Rows from block 4 of the text decoder, named by matrix and row number. Rows with one number belong to one attention dimension. Each number is 128 + 32 x the weight over the matrix's rms, rounded and kept within 0 to 255. All counts start at 0.
# v: attention query, key and value (stacked) (decoder.blocks.4.attn.qkv.weight, 768x256, the v third), inputs 0-127
# proj: attention output (decoder.blocks.4.attn.proj.weight, 256x256, transposed), outputs 0-127
v.7 [139 156  93 161 147 128 142 108 132 134 134 109 112 102 142 164 116 163 117 130 123 162 210 108 162 112  83 182 147 138 109 126 117 159 119 136 101 129  89 122 120 144 127  87 158 172 134 123  94  94 101  86 123  94 155 152 142 120 196 122  86 106  73 170  94 125 193 127 135 134 119 161  60 129 152  83 122 197 154 108 151 133  77 118 154 136 133  84 174  96  94  96 151 131 139 136 169 167 161  79 112  99 142 144 142 130 149 119 127 113 104 131 174 151 123 129  70 164 128  94 182 159 148 136 153 120 195 105]
v.8 [116 196 179 172 117 105 113 136 165  95 124 122 107 147 115  86 123 111 121  86 191 107 156 128 129 109  64 124 134 147 119 131 137 129 141 137 113 132 114 163 119 176 121  98 163 194 188 102 115 121 116 129 186 138 156 129 125 115 148 129 131 132 129 172  82 138 119 167  68 180 129 128  95  81 139 114 143 105 102  85 114 139 113 159 171 156 191 130 137 116  90 143 115 141 131  58 124  76 139 107 161 138 141 143 114 125 183  88 176  96 121 107 144 123 172 146 160 139 124 119 138 170 141 137 149 103  66 101]
v.9 [175 170  88 173 173 140 145  98 129 135 131 102 132 139 108 172 100 113 154 128  88 124 148 137 173 121 144 142 126 141 133  60 101  93 138 172 190 146 136 172 131 170  86  97 150 187 161 119 112 139 163 110 136 128 182 172 124 168 166  93  67 130 128 165 100 126 135 137 141 150  96 115 118 106 145 104 180  88 113 102 220 195 121  68 141 135 135 150 117 101 103 113 185 107 107 135 135 156 124 115 101  93 137 130 104 127  97 152 134 139  65 155 119 115 146 139 108 142  95 129 134 174 103 101 149 100 113 173]
v.10 [113 160 128 133 156 125  94 141 135  67 139  90 161  71 128 132 157 167 101 105  94 138 103  80 146 131 103 129 102 191 128 125 104 114  60 167 107 131 142 132  88 120 130 149 109  96 193 179 185 122 138 128 137 138 132  95 153 109 134 110 157 102 123 127 139 116  88 157  62 132 108 165 175  95  76  96 162 151 125 178 139 130  91 130 121 138 139 142 115 116 154 143 109  97 156 152 126 117 117 168 111 118  57 157 108 170 166 127 140  82 137  74  92 148 115 131 147  78 115 157 107 135 132 118  97 146 116 149]
v.11 [108 127  82 144 123 171 114  84 168 110 143 109 105 136 167 154 125  80  61 163 144 124 109 112 105 177 124 192 159 181 120 132  92 112 110 116 134 105 105 120 139 120  84 171 103 138 118 100 105 169 160 110 138 103 121  98 112 158 197 104 126 152 120 111 148  62 203 200 172  86 144 138 171  90 141 150 153 147  98 142 144 101  77 172 100 168 134 130 175  84 128  96 118 178 144 126 160 127  76 131 131  97 102 120 119 119 128 170  89 134 129 106  89 111 150 134 173 148  97 139 100 191 105 105 147  72 135 160]
v.12 [128 105 125  86 103 113 121 124 154 103 142  78  96 103 145 150  90 154 173 128 128 157 124 119 148 151 185 118  84 128 126 136  99 164 106 130 119 165 132 137 122 123 183 150 139 114 108 172 146  77 161 119 128 106 106 126 154 108  94 203  94 166  83  87 176  64 123 160 125 106 137 130 134 161 124 110  88 113 155 137 124 128 141 128 152 161 132 125  99 142 171 120  93  85  99 133 153 128 172 118  96 157 130  92 195 122  79 102 114 155 140 103 188 103 108 124 154 131 133 222 167 153 116 183 168 120 113 140]
v.13 [126 153 141 125 162 172 145 150  94  69 111  76 132  80 164 106 111 193 109 135 156 163  82 138  75 163 122 115  63 100 113 105 166 126 153 137  89  98 149  82  96 151 163 139 144 122 140  88 128 129 103 155 176 148 133 183 153 175 186 128  66 125 132 133 160 135 156  77 131 128 135 122 122 156 142  61  68 165 128  77 115 106 129 169 123  81 132 119  80 129  88  84  81  65 138 156 126  89 109 126 153 147 123 132 112  32 115  94 155 103 185  79 160  80  87 132 154 147 115 114 173  83 170  97 102  95 128 143]
v.14 [143  74 144 115 122  82 107 149 160  56 110 126 126 119  75  60 154 105 126 106 154 127 105 115 109 158 130 131 166  80 148 143 135  67 134 126 154 110 159 121 125 158 169 121 106 134 133 149 136  91 138 137 120 127 184 165 142 126 118 151 131 145 161 160 137 112  94 131 183  81 115 141 130 153 180 162 137 114 148 112  66 121 110 150 140 166 167 131 155 140 111 136 113 139 125  98 111  78 130 151  87 119 110 114 122 101 136 145 112 129 143 124 117 143 145 133 139 146 141  82 143 133 134 130 172 167 144  75]
v.15 [125 123  67 159 143 187 157 120 134  79  88 137 162 129 184 140 150 115  92 164 104 107 115 182  88 143 150 109 118 158 129 182 167 111 100 130 151  76 140 114 102 134 111 167 147 120  96 195 103 102 194 100  97  74  67 195 140 152 122 117 114 135  85  90 100 167 163 130 148  80 116  93 154 158  71 104 121 126 143 112 137 197 148  89 126 132 173 162 126 101 140 120 179 120 102 153 108 118  93 118 109  76 128 149 122 102 168 130 144 198  78 138 111 144  86  88  99 102 140 145 146 162 112 116  46 155 137 144]
v.16 [135 163 142 120 111 160 114 148 153 105 176 128  98  99 150 124 116 171 128 135 109 157 129 135 123 142 153 168  69 101 173 184 140 123 106  99  77 103  99 154 148 134 139 120 137 163  96  89 128 130 143 155 127 159  94 140 157 141  95 122 144 102 175 155 126 131 145  92 156 160 100 170 122 105 111 133 149 111 121 105 134  91 175 125 105 129 110 107 155 152 116 131 130 143 140 147  86 118 113 120 101 104 103 120 142 138 112 156  63 158 112 146 120 177 103 154  92 160 115 132 102 156 140  96 154 115  98 137]
v.17 [121 143 140 118  51 148 154 122 144 143 148  87 114  97  78 131 160 136 106 102  67 107 119 157 121 100 107  81 107 128 146 151 107 137  79  47 145 109 124 116 142 128  83 146 116 117 157 146 166 134 156 114 128 133 108 135 165 101 108 150 142 131 148 122 139  99 119 151 132  82 112 142 136 149 135 141 124  96 129  94 124 162  66 149 108 155 127 121 115  82 144  86 116 100 123 176 115  98 117 137  77 176 124 147 145 124  85 110 121  91 112 168 123 148 116 153 110 120 117 107 132 159 133 107 109 158 135 123]
v.18 [110 127 152 143 147 159 142 115 126 106  91 114 157 117 186 118 108 164 128 141 109 165 112  91 149 112 153 133 131 125 139 119 128 124 117 100 133 126 127 187 100 151 115 112 156 183 137 143 173 128 118 140 143 180 125 138  86 156 123 149 115  62 118 129  94 148 129 146 134 144 122 111 107 138 123 149 104  88 110 135  78 143  97 125 119 133 122  91 195 102 134 184 122 110 113 101 113 177 113 164 119 105 117 141 123 161 105 145 146 133 101 122 108 108 113 133 143 142 135 144 134 154 182 110 137  86 101 108]
v.19 [113 117 141 129  88 112 137 145 155 118 131 158 153 147 121 129 157 125  92 151 150 117 114 135  75  83 129 104 117 164 145 101 109  97 159 132 153  69 115 101 145  88 102 116 132 159 103 135 120 142 104  86 161  98 164 140 121 126 102  98 168 143  94 140 114 136 140 148 158 123 140 141 120 132 121 173 127 111 118 166  99 157 138 104 138 129 130 145 121 141 119  94 105  88 125 123 150 143 127 107  84 147 133 103 129 113 156 136 130 150 177 121 136 106 179 216 136 114 149 131 141 110 122 124 135 101 124 194]
v.20 [117 124  93 105 108 148 142 169 128 134  45 159 103 158 116 109  86 134 128 162 159 185 167 163 153 113 134 100 141 142  96 172 183 104 131 101 104 177 156 124  96 134 147  98 176 189 124  70 197 137 113 162 146 174 116 133 121 105 114 129 132 121  83 179 104  74 139 122 181 134  70 130 107 195 155 166 196  38 142 151 149 130  77 168  86 147 169 125 159 151 157 142 154 118  59 103 100  98 122 151  66  86  82 113 157 105 136 135  68 155 127 181  92  71 139 148  42  90 153 109 110 152  83  87 147  76  64 124]
v.21 [ 89 116 145 168 168 117 159 168 157 153 109 134 147  90  78 139 155 164 121 123 126 118 161 118  82 138 118 137 162 135 121 141 125 169 145 130  93  91 170  50 151 138 152 123 152 128  80 168 121 191 179 126 155 167 130 104 110 131 113 124 166 118 110 106 134 147 112 108 158 108 109  97 103 141 130  88 147 110 145 100 110 174 102 162  79 157 168 164 141 128 144 193 173 155 122 129 143  87 135 150 135 123  88 121 178 157 121 116 118 155 125 114 119 160 124 155 119 103 157 118 154 170 161 120 139 177 167  96]
v.22 [129 133 151 111 116 128 181 106  73 127 108 111  85 145 110  94 164 128 126 176 140 125 172 111 135 108 125 109 111 101 171  86 125 156 127 111 131  99 109  98 129 134 127 149 161 121 123 150 138 146  87 129 145 124 113 126  99  88 109 150 132 122 104 139 139  66 131 125  95 171  90  92 124 134 143  92 109 102  95 142 175 110 121 138 133 143 150 128 126 169 129 163 163 152 151  91 189 114 115 107 129 171 115 132 146  97  99  71 100 120 113 141 130 126 117 120  96 194 137 128 138 113 175 140 116 185  72  99]
v.23 [120 135 147 133 179 137  89 128 104  84  99 154 146 110 144 165 111 122 152 131 108 103 137  64  72 139 133 143 134 124 126 107 129 123 125 179 130 152  87 125 142 119 148 131 170 110 124 174 125 115 223 155  75 143 180 112 125 107 170 103 138 139 122  96 119  90 153 120 124  99 152 103 146 131 135  85 158 163 111 167 108  92 134 124  84 123 139  91 165 135 123 139 169  88 130  94 114 153  86 173 110  65 103 165 186 137 148  99 107 146 143 119 125 121 119  88 117 108 110 145 118 117 135  96 153 121 112 137]
v.24 [137 115 157  98  95 113 135 159  68 116 127 149 135 144 143 119 186  97 105 114 168  84 119 160 116  98 109 125  60 127 192 135 122 106 184  92 138 135 160  69 133 108 130 123 107 146 147 105 130 165  84 136 138 108  60  86 189  81 135 101 158 130 133  92 184 186 140  96 145 153 128 163 147 148 110 151 138 137 150 110  98 155 117 161 171 116 129 107 114 102 160 149  73 112 138 111 138 127 166 104 109 123 134  91 119 142 158  88 132 130 191 133 101 125 157 137 130 144 167  92 148  93 117  86 156 104 150 129]
v.25 [148 100  95 100  96 177 173 120  68 135  58 179 148 194 127 135 184 125  84 145 181 174 141 157 124 121  88 110 132 149 113 186 142 102 103  85 138 101  70 106 108 117  89  75 136 106 124 141 144 164 108 138 147  88  77  37 159 100 139 135  76 175  74 126 157 118 191 110 166 151 137 203 106 145 109 192 121 131 102 124 107 140 115 153 109 118 158 176 109 205 135 128 123 107  75 124  79 141 146 176 147  85 112  92 120 157  57 129  95 121 154 125 155 123 148 147 106 155 170 111 123  60 118  77  82 106  85  98]
v.26 [160 143 151  88 135 136 141 123 123 116 150  75  61 124 125 139 151 112 142 152 121 145 157 190 162 130 137 130 160 122 112 164 125 125 155  61 153 101 100 148 126  44 149 148  82 133  99 139 132 124 115 131 146 122  68 167 141 150  62 101  98 106 178 153 109 157 176 128 106 100 117 142 108 161 146 118 129 146 170 157 166 136 138 125 168 129 103 124 186 163 114 145 103 140 129 178 185 102 136 136 166  87 198  81 144 114 137 178  86 113 109 127 142  88 131 119 135 146 102 107 162 199 150 129 149 176 114 152]
v.27 [ 67 160  88 103 140 169 113 107 124  87 215 135  88 120 141 176 154 183 127 114 101  34  68 140 112 194 105 170 160 150 115  68 121  99 118 151 128 255 104 130 184  99 145 144  74 109 159 136 143 147 176  90  77 143 123 134  74 161 185 136 204 102 167 112 122 159  71  98  78 139 162 121 165  91  68  83  95 255  96  96 128 105 104 101 132 113 100 123 106 130 114 106 125 162 153 151 140 110 115 153 128 135 130 158  83 117 131 125 137 149 125  83  99 168  67  59 200 120 171  85 101 139  99 164  69 138 181 106]
v.28 [136 122 106 118 166 119 128 139 176 131 189 113 122 106 138 202  83 155 118 106 103 124  85 151 164 160 145 169  92 128 128  62 119 162 128 101 159 183 166 110 110  99 145 171 119 106 156 118 162 122 145 126 125 157  98 131 104 177 195 129 185 101 160 139 129 125  90 131 132 141 101 121 153 128  92 139 128 117 149 131  92 127 156 110 100 139 112 105 128 141 177 131 165 143 105 139 194  80 120 132 159 130 130 100  96 154 161 120 126 138 142 110 144  89 149 103 136 108 131 114 151 113 151 156 112 116 111  82]
v.29 [104 133  84 123 152 171  76  92 195 129 173  95 146 148 128 131 118 140 156 110  97  98 114 102 150 184 126 199 145 171 131 109 101 119 131 171 111 158 124 114 139 117 133 133 145 141 111 115 138 124 168 131 114 117 176 123 102 161 192 110 126  80 122 130 143 183 111 106 112 117 183 112 176  94 122 122  89 169 136 171 102 165 156 120 138 103 120  98 141 133  88 195  79 207 149 124 135 118 145  99 142 128 117 149 142 144 149 109 150 154  96 141 147 142 115 146 171 112 144 161 111 141  66 172 104  74  98 130]
v.30 [124 113 168 142 125 119 132  87  91 130 134 148 111 104 107  89 116 111 110 161 101 101 123 168 159 117 133 113  97 183 143 131 144 158 108  84 106 128 173 145 166 159 150 148 120 149 111 105 124 157  84 153 136  85 104 105 132 114 112 111 135 138 181 116 116 135 124 167 179 108 128 129 165 144  99 128 113  76  82  86 143 134  78 146 149  95 141  86 115 136 101 144 128 140 148 143 153 139 160 132 152 106 142 123 129 119 111 178 126  93  95 110 140 165 121 184 159 172 150 158 156 176 150  73 134 161 143 158]
v.31 [129 103 135 138 127 110 204 173  67 157 141 113 151  66 102 131 110 133 127 120 140 118 122 197 124 116 135 131 101 118 142 122 128 123 126 119 138 101 160  80  86 174 162 146 110  96 167 110 121 164 140 141 142 153 106  90 120 159 128 169  95  59 150 180 157 110 191 143 139 139 116 136  94 129 115 150 111 131 165 118 101 139 121 183 171 121 134 141  86 157 132 147 133 114 101 155 112 106 163  92 136 110 139 110  72  81 122 146 123  78 148 117 149 104 108 157  98 115 138 120 158 118 115  67 157 157 119 143]
v.32 [141 113 146 120  99 139 116  60 188  99 156 148  96  69 143 118  25 126 121 127 128 129 158  55 121  92 105 157  91 166 134 114 153 126 120  79 171 155 106 122 123 130 162 183 132 160 132 154 186 151 109 111 168  99  73 157 137 132 144 132 128 131 177  96 136 139 154  64 148 121  61 160 178 125 103 108 112 106 169  95 194 119 135 101 117 144  91 131 118 133 115 214 141 141  91 148 150  86  80 130 147 101 162  66 150 139 153 126  77 105 128 179 106 113  96 112 131  91  90 129 166 128  66  76 160  47 112 188]
v.33 [125 128 139 140 136 153 143 116 143 136  68 126  94 123 126 154 149 114 113 151  93 152 144 222 151 150 152  92 148 152 171 149 142 199  98 108 127 127 134 168 136 132 138 151 148 142 168 107 125 149 113 160 120 120 162 143 141 125 102 154 112  98 184 153 107 149 140 182 109 126 135 119  54 101 107 109 130 125  97  85  95 158 103  85 139 188 209 108 102 143 129 115 110 135 135 110 171 148 113 159  75 148  97 134 140 143 141 176 118 107 211 152 149 194 134 187 127  94 101 170 132  48 151  96 118 102 105  86]
proj.7 [169 132  89 153  61 146 165 143 139 152 101 133 168 160  89 109 173 160 133  95 131  96 114  82 112 113 144 141  89 164 143 125 118  99  98 127 137 168 190  98  83 122 104 146 141 124 131 152 201 131 140  96 100 151 120 159 110 163 125 101 112 114 119 119  96 129 109 119 119 126  99 102 139 118 195 159 119 103 154 110  70 113 124 136  99 105 134 117  74 138 197 169 118 135 145 184  82 107 128 135 110 150  91 145 150 143 132 148 194 123 175 161  67  55 156 104 139 139 166 107 105 115  96 108 137 120  32 109]
proj.8 [121  99 127 139 148 122 103 139 114 156 112 146 159 148 124 140 110 138 176 133  81 169 131 158 180  58 152 156 109 111 143 150  88 111 141 133 141 120 140 150  86 106 105 118 132  97  75 137 191 130 111  98 121 105  81 121 121 168 115 159 132  81 165  75 134 131 126 120 142  61 148 158 114  96 117 148 112 142 181 164  79 168 142 108 146 120 111 189 168 146 159 102 144  87 154 174 132 122 114 132  91 138 118 106 118 135 125 190 135 123 123 151 126 136 135 130  87  98 126 158 103 134 146 134 148 107 171 159]
proj.9 [115 100  92 150  66 116 136 146 171 178 109 189 148 117 141  97 159 167 127 139 188  91 169  86  83 132  95 116 163 150  81 131 179 182 136  90  96 106 160 104  80  74 151 153 153 133 135 118 178 151 106 107  86 139  71 147 148 108 169 105 168 137 150 124 108 173 128 153 105  91 133 138 170 148 126  96 100 129  98 117 104 105 158 185 122 142 113 138  85 178 141 139 116  99 136  92 138 137 105 131 129 135  90  94 139 121 104  75  82 113 140 101 157 110 114 181  97 111 127  75  80  94  75 155 157 135 112 122]
proj.10 [126 114 144  73 119 127 115 190 153 161  85 127 113 156 147 132 120 127  94 157 125 134  82 141 137 109 118 119  83 121 154 152 126 147 181  81 130 148 121 131 183 138  77 126 154 138 128 116 133  95 142 103 110  87 131 164 138  91  24 196 106 136  83 122 134 118 179 131 188 130 146 154 129  87 137  95  94 119 141 111 120 110 141 137 138 115 142 110 143  85  93 135 112 177 126 129 115 118  76 105 138 159 169  73 152 135 112 143 173 127 149 188 166 117 103 149 111 136 151  77 129 135 160 157 145  85 103  91]
proj.11 [101 146  54  51 156 135 126 174 161 166 111 153 111 119  81  73 171 144 109 111 169  70 110 104  96  96 134 109  85 131 144 142  75  70 154 145 117 155 109  66 142 154 183 107 149 139 116 130 112  92 112 117 138 154  65 138  95 113 128 162 120 154  30 147 130 144  73 158 130 153 106 128  86 140 106 128 108  82 204 121  83 142 150  57 150 118 117 136  92 154 117 122  89  62 133 174 112 137 146 158 110 163 156 150 160 180 133  84 146 131 123 126 125 113 137 116 131  80 136  99 115  93 173 117 118  90 155  51]
proj.12 [135 132 134 183  63  97 122 110  75 174 153 142 158  90 132 108 153 130 105 106 177 119 106  99 147 156 174 156 142 156 145  71 118 154 130 107 108  78 131 179 131  85  32  67  80 162 143 120 113 157  68 147  41 139  86  79  47 152 159  79 163 113  84 125  73 126  96  75 110 108 148 161 135 110  68 150  79 148 130 141 151 177  95 103  67 104 141 103 124 119 106 130 132 177 114 136 129 108 137 175 111 146 155 117 108 114 139 186 151 150 114 123  98  89 128 114 128 108 175 163  54 162 120 112  75 144  99 121]
proj.13 [ 77 136  89 134 145 130 165  93 129 207 107 152 137 144 116 139 120  52 153 137 142 121 154 162 128  94 150  88 125 166  69 166 127 127 132 163 101 163  86 171 142 165 108 105 119 176  97 181 127 146 152 108  79  77 108 120 166 147 120 149 130 109 175 120 135  86  86 172 119 137 138 111 133  50 121 163 163 121 139 105 135 170 112  86 169 107 142 180 174  99 147 185 145 159 130 144 172 112 163 103  88 104 113 100  77 161 172  82 136 127 120 143 129 218 175  88 107 157 137 100 168 100 132 159 104 173 167 112]
proj.14 [124 127 113 136 151 104 122  99 115 211 163  94 105 156 202 157  36 135 120 122 145 126 149 144 141 148 173 124 104 144 180 103 126 132 157  95 109 140 125 161 116 128 138  69 101 137 105  93 145 116 139 114 149 152  92 103 111 150 145 152 115 110 134  87 116 151 164 130 102 136 174 140  85 123 110 105 170 173  99 160 148 157 174 111 127 117  72 141 130  85  89  97 116 154 152 164 140 168 113 123 124 200 158 147 128 144  86 163 136 136 104 107 174 140 137  95 129  93 152 158 183 173 155  98  85 138 186 135]
proj.15 [131 129 135 127 133 120 126 101 122 160 108 136 124  76 115 181 165  93 113 131 130 139  80  81 131 100 134  92 146  75  97  77 136 126 129 119 128 140 122  77 109 130 156 144 152 166 138  74 170 159  63 150 149 136 144 124 110 129 150 104 139 128  86 176 137 102 133 155 119 125  53 181 172 143 166 116 162 176 105 118  98  77  81 112 123 144 100  94 100 148  97 174 148 119 105  89 198 138 103 113  82 125 155 114 140 173 119 159 147 153 165 141  82 145 138  93 162 141 114 110 173  85 104 140 101 186 131 105]
proj.16 [ 95 115 125 124 133 145 125  91 115 105  84 126  98 120 175  70 118 125 124 120 120 164 119 138 111 117 118 134 181 178 174  92 126 115 153 154 112 134 209 124 115 110 158 117 115 145 135 158  68  98 109 171 152  65 130  58 122 118  89 157 108 150  99 130 136  89 158 192 119  85 124 160 136 111  90 118 138 154 191 141 146 153  92 149 144 131 116  94  39 157  96 119  86 166 141  79 115 128 177 156 133  78 147  95 126 142 168  61 193  97 134  95  82 168 168 108  91 126 160 122 118 115 139 188 172 133  56 136]
proj.17 [130 131  79 141 152 123  97  99 110  84 158 142  96 101 167 166 108 127 128 112 133 152 123 139 115 111 163 160 148 128 177 103 156  72 189 187 109 150  98 118 164 142 130 125 113 158 129  99  87  91  99 134 142  93 138 104 117 155 117 139 140  76 126  99 163 191 149 151  70 178 111 106 104 117  67 138 142 126 124 163 157  84 134 132 127  93 125 133 163 180 131 150 110 126  80 122 166 115 189 152 203 117 140  95 114 133 160 141 124 119 176 125 120 152 151 151 125  98 164 153 157  70 160 167  89 139 141 158]
proj.18 [140 108 137 105 164 147 133 103  99 164 143 132 143 133 135 103 159 145 115  64 140 105 166 139  91 135 135  88  95 139 140  89  80 114 131 119 128 146 154  50 134 111 186 209 134 123  92 103 106  87 123 130 130  85 128 116 155  93  66 139 129 183 143 106 136  94 135 118 131  93 134 134 134  93 110  76 153 119 101  92 154 128 166 143 129 169 127 138  89 163 137 134 130 145 163 126 136 148 174  90  90 138 105 119 131  90 120  78 112  79 135 126 102 148  98 154 156 136 161 125 115  94 137 162 144 139 128 142]
proj.19 [174 130 157 111 168  95 119 110  67  90 130 113 125 203 163 132  92 177 177 152  66 136 115  86 166 152 118 138 153  55 160 172 118 159 150  98 155 137 162 154  80 137 128 143 138 107 106 127  78 102 157 135  92 133 108 166 150 152 156 142 111 116 105  89 155  86  82 159 108 104 179 113 150 107 100 150 154 117  85 112 103 131 111 118 113 122 146 142  94  94 116 140 148 134 128  94 107 143 146 127 127 180 140 141 111 205 130 160 103 153  60 145 127 110 114 119 126 153 109 113 127 121 144 100 117 150 187 134]
proj.20 [161  93 101  96 126 117 125 120 126 116 180  92  80 162 146  93 165 186 128 101 152 151 122 126 128 100 119 133 152 160 150 139 137  93 107 134 157  78 183 126 113  78  89 142  96  94  81 139  85 106 131 192 102 127 154  85 106 149 127 138 157 171 153 145 136 109 118 130  93  82 141 144 168 110 118 126 206 154  96  94 118 103 193 109 178 159  72  75  98 129  81 138 136 140 169 156 111 170 156 121 180 155 120 118 157 143 101 100 157 104 122  64 147 120  94  92  73 187 117 168 139  87 135 130 132 227  58 188]
proj.21 [ 89 110 122 100  85 156 161 128 133 114 130  93 133 160 154 134 131  67  88 147 140 111 152 156 111 143 120 134  90 121 139 134 156 145  99 156 141 167  53 168 134 126 108 100 114  85 152 126 105  87 116  82 201 141 113 158 126 108 111 137  61 200 118 156 139  68 119  95 117 147  93 157 114 151 146 170 129 121 135 116 143 111 144  79 176 174 104 148 165 135 185  94 118 156  67 111 116 149 122 122 150 120 158 126 127 116 142 151 183 168 128 116 129 103 168 102 140 127 124 109 133  96 162 151  86 104 112 131]
proj.22 [117 131  93 110 118 107  79 137 143  53 111 135 152  80 153  92  89 152 124  90 134 127  83 153 139 103 142 152 133 133 115 181 136  96 117  89 124 118 131 128 146 118 163  83 106 127 132 129 171  84 198 163 124 113 116 145 125 135 125  80 139 140 153 156  91 162 125 128 110 130  86 129 128  94 133 117 125 162  81 144 132 102 172 115 178 120  66 153 172 148 132 107 142 159  87 210 100 139 162 145 177 120 114  72 140 159 117 149 137  98 114 120 132 118 134 101 118  50 187 245 126 143 153 169 145 120 147  98]
proj.23 [144 171 103 112 100 114 133 112 150 171 146 112 155  90  96 101 124 102 101 109 156  95 188 134 120 119  89 138 117 129 167 138 109 168 109 137 120 117 170  71 132  99  99 130 109 140  71 123 185 156  60  47 176 139 120 170 118 142  81 144 114 165 153 141 140 132  90 139 104 172 106 172 144 158 152 108 101  96 148 107 143 143 131 118 135 166 145 105 100  99 135 139 153  99 180  92 135 147 105 130 135 170 146 115  96  99  81 138 150 145  86 123  86 144  92 124 158 119 104 132 117  87 118 186  98  89  88 107]
proj.24 [166 136 153 131 104 131 106  88 128 107 170 143 128  80 108 109 125 133 149 160  52 187  96 130 103 124 117 145 119 172 121 147 122 124  85 141 101 117 103 129 138 147 168  53 170 131 130 120 127  75 163 127 148 150 147 136 141 123 140 101  61 169 121 111 138  86 159 146 143 190 124 111 114 114 147 142 100 118 178 138 137 103 132 119 103  89  79 161 153  80 146  59 155 176  82 115  95 149  63 123 151 158 118 166 145 138 174 158 105 152 122 102 118 115 123 124  72 109 122 139 135 160 157 100 126 141 147 112]
proj.25 [107 134 153 128  66 117  97 148 125  95 194  71 128  63 165  78 145 147 177 102 108 106 168 187 113 115 117 124 144 135 119 163  80 210 120 155 183 136 123 131 136  53 137 167 136 186 163  98  34  68 162 156 182 109 141 142 155 125 103 118 161 148 124 127 115  69  87 146  58  97 158  71 151 145 120 102 153  93 171 148 106  81 114 123 165 168  97 148 122 160  87 169 138 141 167 117 137 161 156 116 161 157 122 102 170 121 170 173 166 118 110 106  96 120 123 116 109 130 125 128 145 116 158 183 175 141  82 149]
proj.26 [114 148 108 123 136 202 108 129 153  77 134 141 136  91 219 165  93 162 141  53 189 134 109 102  82 140 148 120 124 106 173 118 133 130 138 171 108 107 130 136 121 164 171 182 158 119 143 108  58 117 149 163 109 121 128 122 108 123 165 128 160 152 132 140  73 170  53 120 167 130 149 122 133  62 131 108 148 103 105 154 150 181 165 170 115  96 126 111 126 121 146  77 122 169 113  95 130  72 197 117 156 148 104 188 114 162 135  80 115 108 145  84 135 194 126 186 122 161 184  86 132 118 123 108  70 161 117 111]
proj.27 [155 179 109 163 163  81 107  98 139 159  81 129 144 144 139 198 121  79 112 169 113 120 118  77 166 180 191 139 112 111 120 110 146 161 110  92 104  74 114 149 110 166 198  68  63 174 125 148 153 197 133  93 152 122  81 175 115 148 160 124 126 117  84 187 149 172 165 148 161 145 108  90  98 152 205 150 152 174 135 156 193 127 165 132  91  96 132 140 141 124 131 147 138  40 125 128 113  90 132 146  82 159 158 134 122 104 156 132 144 126 142 170 106 116 126 175 136 163  32  66 118 150 113 103 101  74 158 118]
proj.28 [131 176  83 172 120 173 118 119 118 137 119 160 104 146 116  76 154 103 124 111 127  83 150 125 121 133 127 141 149 133 168 113 125 130 139 158 153  92  63 143 130 160  78  70  94 156 105 156 178 137 117 119  73 153 134 130 140  75 187 174 133  89 127 127 108  99  92 102 137 119 167 107 124  99 163 134 146 149 102 157 165  94 137 119 108  88 141 115 141  72  92 138  91 144 138 128 163 149 129 129 103 110 117 146 155 133 122 111 146 107 137 185 152 189 136 162  85 122 121 107  87 142 160 154 144 118 175 106]
proj.29 [118 156 124 177 154 166 169 163 129 192  90 137  75 104 127 142 179  64 129 128 190 143 113 124 120 114 140  91  89 140 150 136 120 138 138  95  98 162 133 137 138 132 131 121 121 118 126 147 152 184 116 137 101 121  80 133  96 130 117 116 121 101 156 132 158 101 129 140 129 147 125 140 123 112 150 154  95 159 145 111 111  91 100 136  93  96 145 155  93 111 163  89 134  64 174 107 119  76  67 173  67 131 152 120  89 106 167 114 110  86 177 138 103 171 142 142 116 159  92  39 107 130 161 137 141 108 189  96]
proj.30 [146 107  94  94 145 100 151 108 127  97 175 125 131 128 220 161 114 142 176 147 125 102 101 148 144 120 142 117 143  88 150 160 142  81 150 153 122 115 130 172 163  88  92 146 190 163 156 142 101 135 102  92 114 128 108 106 115 146 141 132  97 141  70 148 100 173 155 120  94 125 145 105 113  98 126 169 132 135 146 163 115  91 156 136  89 125 111 169 138 148 174 110 117 160 100 158  93 106 133  80 176 109  65 106 118 155 157 122 138  91 153 139 105 153 135 118 128 114 157  99 156 130 119 141 152 121 123 132]
proj.31 [121 131 122  87 109 164 144 148 137  97 160 130 136 115 195  96 127 124 155 175 133 105 129 105  93 104 132 118 138 123 137 148 157 169 110 125  99 129  76 148 139 107  80 112 186 127 147 162  88  76 122 192 118 117 160 140 134 105 138  13 128 188 146  93 125  74 106 106 172 119  92  49 169 112 130 151 157 150 185 126 157 137 128 160 118 138  77 133 185 138  88  92 200 148 145 103 146 180 136 166 165 174  85 129 197 155 147 118 114 179 109 139 164 144 137 127  74 142 135 113 127 142 161 159 107 188  99 117]
proj.32 [108 143 139 142 125 109 151 216  90 120  77 153 177 152 123 186 196  95 171 138  34 130 132 177 186 133 152  78 109  89 117 103  99 100 102 165  47  91 177 169 109 134  95 118 139 139 127 141  94 114 131 100  88 112 136  58  91 119 136 193 135 125 105 114 120 147 142 184  97 119  71 131 101 165 119 128 162 121 163 189  92  91 159 146 126 132 182  88 102 128 130 168 126 153 126 117 121 112 152  39 153  90  99 154 109 118 106 142 126 112 166 110 142 165 212 103 128 160 108 154 159  70 139  77 131 121  79 123]
proj.33 [ 98 173 168 120 110 120 145  78 146  94 159 104 115  97  89 147 160 112 107 109 150 174 146 134  91 115 138 186  85 128 114 113 115  82 150  96  77 177 112 106 146  86 136 112 177  83  97 168 111  96  89 129 168 109 113  51 128 112 133  63 127 153 101 144 157 141 134  59 123 148 119 187 151 138 150 164 124 149  92 136 124 123  92 146 125 157  89 168 101 167  57 170 172 137 144 119 104 140 118 140 186 114 166 153 111 166 153 102 180 155  89 158 118 122  77 107 129 130 128 100  54 165 108 163 149 173 152 184]